Weights of a small image diffusion model: norm groupnorm, 97500 training examples.
Rows from block 18, named by matrix and row number. Rows with one number belong to one channel. Each number is 128 + 24 x the weight over the matrix's rms, rounded and kept within 0 to 255. All counts start at 0. Numbers have three digits each.
# convs0: first 3x3 conv (model.decb.1.1.convs.0.weight, 128x128x3x3, standardized in use), inputs 64-79, a 3x3 kernel for each
# convs1: second 3x3 conv (model.decb.1.1.convs.1.weight, 128x128x3x3, standardized in use, transposed), outputs 64-79, a 3x3 kernel for each
convs0.11:133098094137131106127088112159136121107109150140171112104122136115108128129107124113174121128130141136103137169149151134113165110108070113069118136090167076125112138127150148098117127100137124072147067082146142163135145093146124103107136136092116147129177167112103156130149157146101146176125107148118114120127128124114109130120126093108159148161124137139151129153119118093105109083120138099130137146131136115122131145118115112142098
convs0.12:135124156138095149135108110147149154104151160131132151122119113111186119102174122133129131132132131145124108134146136138144102113136098125147155097109139122123123126134130119141138116140149145143132139136135130129131118092095129113099096135135133146110126148132134154133123129133104151168130145137090107154119091153128116126122118126132131131115131124143128135112110128112150154124125137104112150128132145118136117131148094120132091
convs0.13:096159124128162143093137088127114104100138123141134095140162124114148156129098103107083161199087162163156097099100087117089161114124121144160138119189125112152157169140143092093154121112141174118117067135159138158158144069091172214130142098110125131144161108137145164178123124136128160151138098155133091140127121081116109087142117063161047064179157140144195134208100067133106163121096171075106116087157121125128152105197145164102125
convs0.14:135141094093074127090127119155156134067114095166158116093107095150159141100134143120143111107163155121169144139155186153101145082097089118086091088158137155147128127159132077063223076124159154173130118116158135130131098111120127155187107121087137182161160198186072092160101111096065087197071130170145167151104141124155150060127110144105115155141125096127177132116155110090113053083104179124098093170088061118131172134154091111110067
convs0.15:104177209166047048118097145105134122125177191124106105154105094120128146106100120147116178097082136142151159118132165137133142103094100125152166125049060154160134091065072126188158148132137125146115142107194116093224116164151147091130097170117101092136140089109145128119154179135121124098095147158135112107149143187133086104129148145184155167119098087160140072119144106125125186121083133138166123142137136136189180101085094104101115
convs0.16:133126108118107131144118128119118110159127160138137134103167124161122113101092129117179093097104121145126117150122103141099097104108121094110144130137154123169149132116124098113126136150114121132157132118136127155126163130077101090155123091138123139123126156115118187117140124100129119113128122135146158150122150130098092102142145118161153095124157095155146106142142146196136122136144118138132118117154097150133113132101131129107107
convs0.17:117169132115109176121092120093150148157161131120120126134111130157163097122144111133121146119112112090107140145139149114124112111132131155161143132105109144144101102138139146118124110147135114122133118113145125117121142146121113089077102133124113109114145178118155133115133134098094109095103110114103113083134115106102113107132116123086077160121105102095112130116138131128106132133137112116147133107131122082079109206197133108114130
convs0.18:120098101166139098166149100136141162111193158127119116128106134079154163141118113134093158131095088089138121126096118140118098152133144109118119130164164141127111091097150135123155151112118128113091087094069125166144083107151123102072109148104117111112116153143134095085122115130167131123163146136094135164095104156137105137128164110107178114127134142099095125159126143137109114137136140127130155124107155102134139117142116144125120
convs0.19:165149124214121114067088124140155144144103157114094159138113120138167144109139128177198072160057122090081125109132155141126134142150100123135136157199128097113159089110099165148120137131095154202119102117103140116190177171108086164083138049108120114135161156089152132132143155143137121123145141117098127145225199162132108107159111161076198161153120101099136115162130149124125150097120173135146146153143112129137132168107104091134140
convs0.20:159128122113129080122149098152085168105157120149139090125101146107102132136132143115099132133134149156117133154138102104112163120152131178137119183124169148151145167171132236086107120113165127107139151134144117103149156098102122156109103122144083149119119162150148150116109129136130121134117110141158131141162098144130130100137153140121093078119125149152151163143121128118141105160111127131142186152126117131157069114140131143147119
convs0.21:136160127192083142148054111128106096156122094146095132124129153142145120128131130106111127120143128103132118139098137082110139097182158103146099154165115114181148207092083222024112109094158107103145091140100156117146131110113109178075169150081126149132150131140149088099103131097111069130130124177077190188133185120104112116129120141157157045146139071135077111127085119142105127134103154098211131161134142137182120176144085098113124
convs0.22:116139147108098144107113129125139155118116128091110147120147115144148084111129121143145127150142131150114127144131115140117123136130113122126115128149137137138130140125121151135155131135147135112119130121130126130131132133140152132138119115119116136127137134122141118128121117126115119130115118133129115102122117083137135139133125133140117126143122118133115128102138127120141099113134121110130121123134105109112096132123105103125122
convs0.23:133148122126167162114145159130118105158121124174136132142148158125132168127158163134149123128145133136143143124134147113128159114123129136138126138132119123120122124131107122145112107122115133141136126135136125125121115124123108102135137115131136140137132143148132141151119134133127138138127128127150127115141123121151146124123131116128127131136146154121138144135141129128140135121133121126138140121132141104109112125126120122129116
convs0.24:159130130221060129134075155161123131088117207108173147105131139114146126138110143130130135139120087123142150136140125109178117131132127096128152139126227106119180164082109041060217118127122151118103151141131105166160145140084093129159122123103085134148114079137096125164138118120189146110113150145136170131150140067147105129170118119100150170149163117114121137100120162127106095147135137082143172110134149190195159113082114174162174
convs0.25:128140114125101132132132134172116126112085164118144135107098130103094129136101151188211167129228108145095117146126158137130130153107102075126103110133204120119156159119139150119137144133116070095148147123136140140150115082132149059135095092116154176131119158154122177119134147126128120139128107156147120101140130114128081130168140119136143159133100155107097151120182225127169127136169173150081171111144161126126092113088132108131078
convs0.26:130111149158151106153139129110095128149123120130100150111115161121168089085119102122161090118087143093096129137103141163148089167170111094144101115145135114110135128119164160139111184120136132103102142139117132202127149195143105064108118095111113136125158138136106107105172114144164142129163152098109133138136078128119117141133142143124126124120126124144101107100179188179152121129114117161140137110112136131148124117128133124122142
convs0.27:139098123171160092142115137120099116119109138137154128132000092129002099168133159130136141132146142111129120095163115130179142116143099129128126121137139136131145137101137137121123113118134137140166145161159125149145152079107100117083113168141141148110146143109123103131140113131124127131117119102113132136147121149123135092105106149129144126153111134122125125131092149104141133148140140103134103099149136152143129142145151130111111
convs0.28:105148125067108117103097133128141126065133153121147155150162121108032127070114120115095110192175115128107140132079093174131125163136143080127145195115124120137091126127151088121175127148196106111120213158147157108105123142094121163168119100144191148138099133101064162142145145154115142179111120107116124096141096126153133139147132155093183144157106129120105128166161112166117138154130099130092137115128194119132131129135152098106098
convs0.29:138108143109121129086156137148113136116134128120105114152146137124135110141131100137125142157091121147159152137150121103133086120103154116080108161174155125147097146110146059116128118104113118121146117122152148124099117116126103126149121120100141115106107140121186144140080092171112156178169166128114064106092115125116115117155123107159157059132131162154102067106142139092106119103128094130140130136126113096102125146131126109056084
convs0.30:097114132201056156109110070127123098073171136198072144109129129117169136119121113111125118149140160105116113077153117110162115151111169110147101130115145131113103145094119184114070200129060113138128124144178114132140093163075139116115096106184099111112133065120133114155146116145110093141122060087129118136094161191080118155096105116125118108122130116150109141150122116119179139139121109093084154150095119169156053041173142110147160
convs0.31:135151141122124098127060104149140117120138110121145082115132127119126110128172155148145132116171151094057095146151151137140113140084083130138163150140143143126156131145115160132088145150121127148121136160141098119132131156117132109114117122115125111119108103094144155154126109095161143119129070114162143115171148158116121123154123138139165173090119121152116127127111145127169170172122153146146106142113106134169155146134102129101088
convs0.32:106094138106088138157107142128186141149082149148117163134137090133117117133119166135122137121121140121134140117125105150072145105148111149156112166100080125081099123135129197100131088121129128110157144109145119141100131154116146164173110110135140127141116123111113108095142108115146119119138113149125110116124111101145119118110109126108130117121107127112149122108117093135114163139145129141117088098127093115069154152087140086144109
convs1.11:152080112109124129096147137156136128088120105152116129131120135107173135130145141150128120161140097098123128117132134121079112119144124123086146110149105150085112160138133105148118090148169107115147160173153140141172108133126142070114108066164129110149115159119135121118084116142162095113114091128137136141134133143113130138146128152125105122132121111131148109119071123137153164165181145113113135147165154155075099108148137130164115
convs1.12:133124110150119111123128121125131146109118114124139128133133126110134130116128135125123117112153133131127128135148155118142140109123129118126147136092120137141130128120131134133129129145134129136114119129102114125116101132112114147129106124104129115125137116131119115119139105120119104135137118115115131128115110150130135129126123131133113122135134116132144151130156141140131145139118109126127108119116129150119137141129148117123143
convs1.13:120120126100168141153127111149104126155126136149148144115169111160160126119100135135179171154246182075139150144147135132105150146115124139181139090165167135152158171157170135146150144163129096089126115134079124107106123129115165077117153146106134160116139130155102151171130134098130188137110096124156114165139177146131135116100114105114139104133115118069116170139124187140186150132165148116159155146111099129148127135131141126140126
convs1.14:098137156120134161167143102141130121142145123138149108175111108146195148105140099180145110142161096093096144140095083141175162140127117149100157165138088109103107097126100119118087146160175100117130117123147104125103181119120126110099104123070102117100179221157115111111101100075168115069150120106113112102105117075104112122137129092118085130134138155175146107142094100143158121138119110095115100140141097121129151172138166152149127
convs1.15:108135139129095124168136141132143130114121136168143167114114098134163085144146110105134155129169085148114128079093141135158162153107149128113128116127092167184136138081132143102122154148104107137129117113119099126098137140127147195141115112116112128126134121126150142145104135150139134119123151118137125132132107171133147108131094117149061062106100121139159122122094130131181089145144140103128149101049141097104112119115124158143138
convs1.16:158122181126103139115115167149149145108138147156150134116095102131106122115136111165124115140107120131123115123101111120118100127151130139111121130112121116077096134129127136159143141113111117122139126134148115138153091152137134147143152119089143105109121093095131123111113108100148125123139144116154140129139114132135125118116138118128121107125117111122120151095123128117141151139122120103112147120133119115127131144127131128168126
convs1.17:122130147123141170143175109119132113101104113106058133107131086142176157108125130145192147108141131109092126127142135131131135154157133096103089091154127118144171128069157125166137144152173117146141120152125110142120158140121121155152124142120111118130138166126105148146120156124139162141117130134118085109128115156141103139148093122110166169129082098119111107127161173128108127150131133129111144110126148145111165166114139120146159
convs1.18:124120120120123146139105128138139159125126135108115131112087130118080103146094099122119131110104105114130142139111129136116152145099118102124142122134144140121126118142116066113120104143153158145121155179164157152104154123124130157117092090140111101122141129105108114118111154134103133118106135150130124127094123127111114136111135144120120131106138131116123112121131150120097112148143137131106115135134133141143120123126128141138096
convs1.19:115148082135103186116110127130169158172178147140085067100109086111116144144108138062054115140105155127172182136124123101128101145152144116098093163136128117109149116146129132113148130116162137131130170100124122099118139129124162148176153128103129146146112186150133162155164139182117134099137115106101121107117083071124158153117120118114158179118111113090106163134156162100113138094137137110103111113129126141109102116130105129172153
convs1.20:143136127138105129120103168130153119130061165080180130109115143112150094132105117100107116126096103146139111096148089189087117126104172134153107161036170133128124072137172092195050120090099158111119124144125139149122144197156109086200133142075134139130115094083069060098104149141072100134141172128160118115132163131111178119142122148095137057155072098118084119152136137177133085085110138135056129110090129157128134139174079113129179
convs1.21:157100136109053224127156126140128144160142115096131079133144120120149156104164091088116118073177106173082104143160128158146103077164138132130154083047117097107145100181109071219056141139036146119137137119118125150103126130143124079172172178146094092139085172102137149107134135129120114153127109143119137113118115122107098232135132169105123129164147103115111157191067136086033161135134127111081079145123139138134125034184201097163092
convs1.22:117143120105141111111140135116142109128130102125120143110107116107120139098128130112121108116151115149118117148146133140143151109146144121119148146152138111124113148137142129116115156135134147136135143129123152118119087133117137119091120100120132105116139139149135139129123117138160135140147136127116129143155120120154120114108114109107108099093124111137133117137107091149105108143140116145146130140149163147152151140151147120141156
convs1.23:136131122140137132126135137134113121106122117131143125129121120125127121132108117136117107113126126127135112128112116127107102106118109099107107157119094146127130122116122118129119135126134132124130131117130122126115110120151118093146144132142112124119116131120121122119142138121133121132124140151113125131133135118144134123117122106125136111123130121120146135117129126115125113128119112140141121124125125097105115132140116117123116
convs1.24:154101124086093214141129121128078133026145173088139128162103120132163124137143092144109147146125139159124149135113074142099109118132138167120097108128129119169104127145133185211093198108062144116129117140111115115110148160098157163141162141168103100056195102064135103126184144106088099116114079145103156131213142099129101152130163140158140122150122124142124093156146163134128105149133093124113117118141122127165118123133157166121152
convs1.25:142143102123064122142172131113115116163097113095100160130156128161169124141184149113099108162088097109161173112155115122169128131127085124099128101182090122152109131160125134153109093126134110123145168193140194111148129094129147085178141104103137177135154104121145126118147144152123187123149133146134129126128135145119141108129162140131172128164112126123100109101071142141172099169136110138157133168199126105078123092166155117167155
convs1.26:107119144117104115156141108110108102128124108111135118114130121171125188127124158181180150138118166139144126127127124104101096138121121122138131103161138142145140138108104117116130100148162125147117145099108099100100112128144130112140154159120136145139156082140180153090127115098091131110098088105128136113120166098118126095136145119094094115110102107150103110070119125140122134154108117175122099146146090089094103113129095118130099
convs1.27:153148161075153129106102133134094102124137085103153132147135176081058158115069148129125148116141173160093109093140115086111128090091151149159153132141161168091134131115145150120096150087095127128132124109113120152144109126124159155141140216149161142113100070081089041112114143116129121121139053141127153146109138135100159128148132096134131154131182165154137125116180109109140169127134099122118111136212151112132133128163116123133109
convs1.28:148106121136093179109098132138129094094122170114105137157165122151194143119092106109127153171133150121146144147105161144145108154130131135123169095110099150177153153106123137124086152182159115042158093133112118108121171090094158142053158136163130163099120099130124156153108155093135062106159150122136095116129147121135133136152081118083157123127125149097077080171110121144150148118098126091120125159145135158120128166080082129125141
convs1.29:138160111108130082156134114092085109168097137122069073133114110101130131108153130143124106152126124189123130130084136114108136136123110090139125102089142133157111171177167130093130083101167134153122108073114123127137133143133165166125129110164121135149092095141095155095151101126149129145151219153127135140157116111102060117100118125110168173138091107103113109127179089132081119147141141121092166126140109149131144081058100196158092
convs1.30:046162186146000233114102104141173116070145196123138153156145088112192079124112097169108103155129100116120155103152134159088063144130102137112149129093123104140062159090078164162000098189129098105118077122127138121116127154085118168165109105134123074160157126102072163103107148127153093136146132107107170122068150175086163136101140065121186092150101092115149126135120131156104120152136142134148165135124115135093082148227018068158156
convs1.31:100090114111160154120139077156174162121081120135100104141175122108124096106118115115154096166163146160104115130120119157130132124147115149097133147117120154125090173134140162133101100121119104128134118087101125146128119136127121135129129096145141156126128127132126104116113144147131126131151103118137124125135110100129144123127139144147138143068107104114133143118157137121126148095128149154144134145116129101065111126160154151188143
convs1.32:124100123086029116108105114155147134191156153115099138138125134096109146147109124117128106118194125126128132120147119156166098131142114076142134150088192140129098116146099079213089113163093122121132118115126119093131121123139093095083097069095167125129123148092113116125130109116104094109105106107148128137120139141092112120130157121116142122132096155108093097117084109115106109116117149152168103052138126110112135101169122138131127